A small spectrogram enhancement model, trained from scratch: adamw at rate 0.004.
Rows from block 6 of a small spectrogram enhancement model, named by matrix and row number. Rows with one number belong to one channel. Each number is 500 + 25 x the weight over its row's rms, rounded and kept within 0 to 999. All counts start at 0. Numbers have three digits each. After the name is the row's rms in percent of the matrix's.
Before each channel's rows are labels from the 100 clips, of 14976, where the channel reaches its highest value: "strongest on" is what is common among them; "peak in band" is the frequency band that holds the peak. Only what is clearly more common there than usual is listed. The data: notes from a synthesiser with random patches.
# convs0: first 3x3 conv (model.decb.0.0.convs.0.weight, 192x384x3x3, each kernel summed), inputs 0-95
# convs1: second 3x3 conv (model.decb.0.0.convs.1.weight, 192x192x3x3, transposed, each kernel summed), outputs 0-95

strongest on: pluck
peak in band: 1000 to 2000 Hz
convs0.13 109:505494505477512464502510498463446522468530496481494453511475526468470517499519471460480475498461451521509490423468543510513463467474527499532514439468493473524524502494488518532518506491502525495481518478475460472473486523488501500535520525509483495468505518531503452497493526503492462415
convs1.13 090:488509436466493531501477484536473530512513524466478469501521433512494518439495456516482488500537489484500496498552474495465519536491541548546472510504508533443523518482512512479458489477515478496529515453528495519462482516512492453511533479508508516470476517478508476521481493534527528476

strongest on: bass register; low-pass
peak in band: 0 to 250 Hz
convs0.57 110:503474526490509488476494495521494489513514574541529499482491502517515512522489510496503488511472485500471488486496491538509500521469483515482488451513530487484516505522542486487479480497446490511479506486464491528490483468469544490483483524485491495454491485498476495503496499514492495479
convs1.57 131:504458529540536498514502506437495513516504493506503519494486527537484522512492536491510507503490507488505489527507511485482458510542514485467499499495490482460491508502415489496520523467483480476481526514469521525527435515474465474442524498484484532519538470496475514438482489503507506523

strongest on: text has "pass"; filter wobble; noise
peak in band: 0 to 250 Hz
convs0.136 099:487460499490514526484505501505502485543521538492514487500497475548509487437488531504445484496473503508428524483511451538503459490516458478480513462533507502515490503532539503479500425493473506496514521494455494466491478432490530499506520524489518501482479474509465494472467432497504489490
convs1.136 098:474540495515479497498551521473528498551530496465523489528506531520522462523518489462476507459536508482564473491477529474486490512536523506486495468495474526484451515484491469511490500516449469466498514541513543496507489486522519508454569470508516490492519514509472534530524488534483517461

strongest on: pluck; harmonic FM
peak in band: 250 to 500 Hz
convs0.175 109:502492506485484506512478474500541502514537449544487484470520527491503507500507501528508452502516451523495508479505505484513502500528516545517464493531513486484528491493457470494502477489485498511464509510492518517524511502467460465496509509515527464507460491488516540509497504499475511467
convs1.175 125:538550480488470463474486468492529436500530503494467497494517487515495496494504533494472503480540529471538445552520508507493515492527471487514457490489509513486499503530460469494509481484524505505497510522524498506480450510432505474512509517503476495506519487511493480505519463469462523493

strongest on: bass register
peak in band: 1000 to 2000 Hz
convs0.91 101:506499531528493469487497502520477501519459480496492504499503494441491525494495522495537522504495532480521533511518504523491498505494510508511513467536492510500487485548489506483569543504499506489513491506486486536532504514508515480526470507475515515524530521518509486514480542497471496542
convs1.91 097:483462539466506529532508491489405496492465478531511528493450490490509505518473524526492544516503484519464549506525494490529439492507499456531483528508508507532504527471480515538510499507525516474505469507487491487511525500489484503490453524512510520515446504474437478492506501512514499498

strongest on: swell
peak in band: 0 to 250 Hz
convs0.87 093:441479517498495519482506507459494435487512405505516488506493488509521403495512500488442479493502507539490520452517451516471475508501529480432491514494492493506500504496507504475580476503450520500535498484530479482498486489509489515511505487445500448524471511486446484499472422487514484529
convs1.87 082:488480488462540485493500524497489518508492451536494397499540475477510460497508470483524491495506488522480476480498468496496492531549489538509481514513510511520465489511513537535482534539523479488495462498474529505510479434531514476486504459509458505483531521487540497452494502531464485499

strongest on: bass register; noise
peak in band: 0 to 250 Hz
convs0.158 102:537459531511480443495496494512502493503505548471506501498487500555517512425511498502531480502490532488430490508476482515490488491504450459494504484535496512496506482527534502434508495488506474479487495480502482525521471462472530499502493528498499503474507495502519502504523547500496490504
convs1.158 094:509485485548448487511491533473491514496457512482513482480510508529519527500531504528462488517491522511553470510526506481482457495484529510501477516488493464425499514507499464491496497481530514510474503524500479483515426505486465526510522508488494531500509539493476439518476460505524523484

strongest on: bass register; inharmonic FM
peak in band: 1000 to 2000 Hz
convs0.162 090:463511413481517535517514510537477496472496525515461496502518472483495422510518531513505527501496520529510529445504520542510493502487487535498503493560482489511515510462506500496528458515505524501499513506465500522522520474472530498485520494480516519518508470498527499461512478508493507499
convs1.162 113:506428501526494473527500524488493462525473506500499489521500549527512486482475487436527533502435480526510510503460506490498476461532498497463508466524464493458505502554493515487484470481506486474509508478493501447513474466530492496506505494524543510484487507457494550481451469466455503518

strongest on: pluck
peak in band: 250 to 500 Hz; 500 to 1000 Hz
convs0.173 093:495487535519486493505471470471543500499509410510433511493507500507488520526517498512525499486499449513504465528524486489499505500541484551525488528447517463476472489537480497484480510483492489497479480496523507536459493510491501500486474509508505480491441510502541522490504526490517505469
convs1.173 094:474506468528510500503464511457506489539517491526474478527508514471519503499488523532436487447491505504464471550500525520486539481526472457515524491512493504489544479525496479484487507492498504485486493495496484491469493484449510485534505500488519501495534496534503498529521480453493509496

strongest on: gate; triangle
peak in band: 500 to 1000 Hz
convs0.163 097:473518456460506500506524524527509496472498495507527486507526506498502454523513532516483517505487481522528522482485530505493503503496542499508489505476538479520525518483505501525511502519559517502466501520500512512485526482471470512516520501484524424490494513503465512450486481500523512462
convs1.163 100:504505448489500507469476518466499445513483514526495519526458481459477486462510467552471502565499502495470476518517541475487527512486466444521457478471480516458496524491497519464463517486541456493490507487499480492487531501515436504530486495487501515476476526453488493487493503515501504509

strongest on: swell
peak in band: 500 to 1000 Hz
convs0.115 082:451515495466514499516485492492489503464483466519474477491487529472490461510473501489482528486537502493509508462523481478497493462535483514521495535490501472498474485475476496533527501474493500471479496486540496473527496522513464468505461454477463552530476530485511489485532497474477510481
convs1.115 084:494532456431502527433548537536496496479510498499485473510512502459522488509513502493505468491502500487541471469530488501531468528472530509525471485460539515518454495453451524526502496522496519496512534531489526496523488458508530494455514555491486500498517494512485455486468506491464500452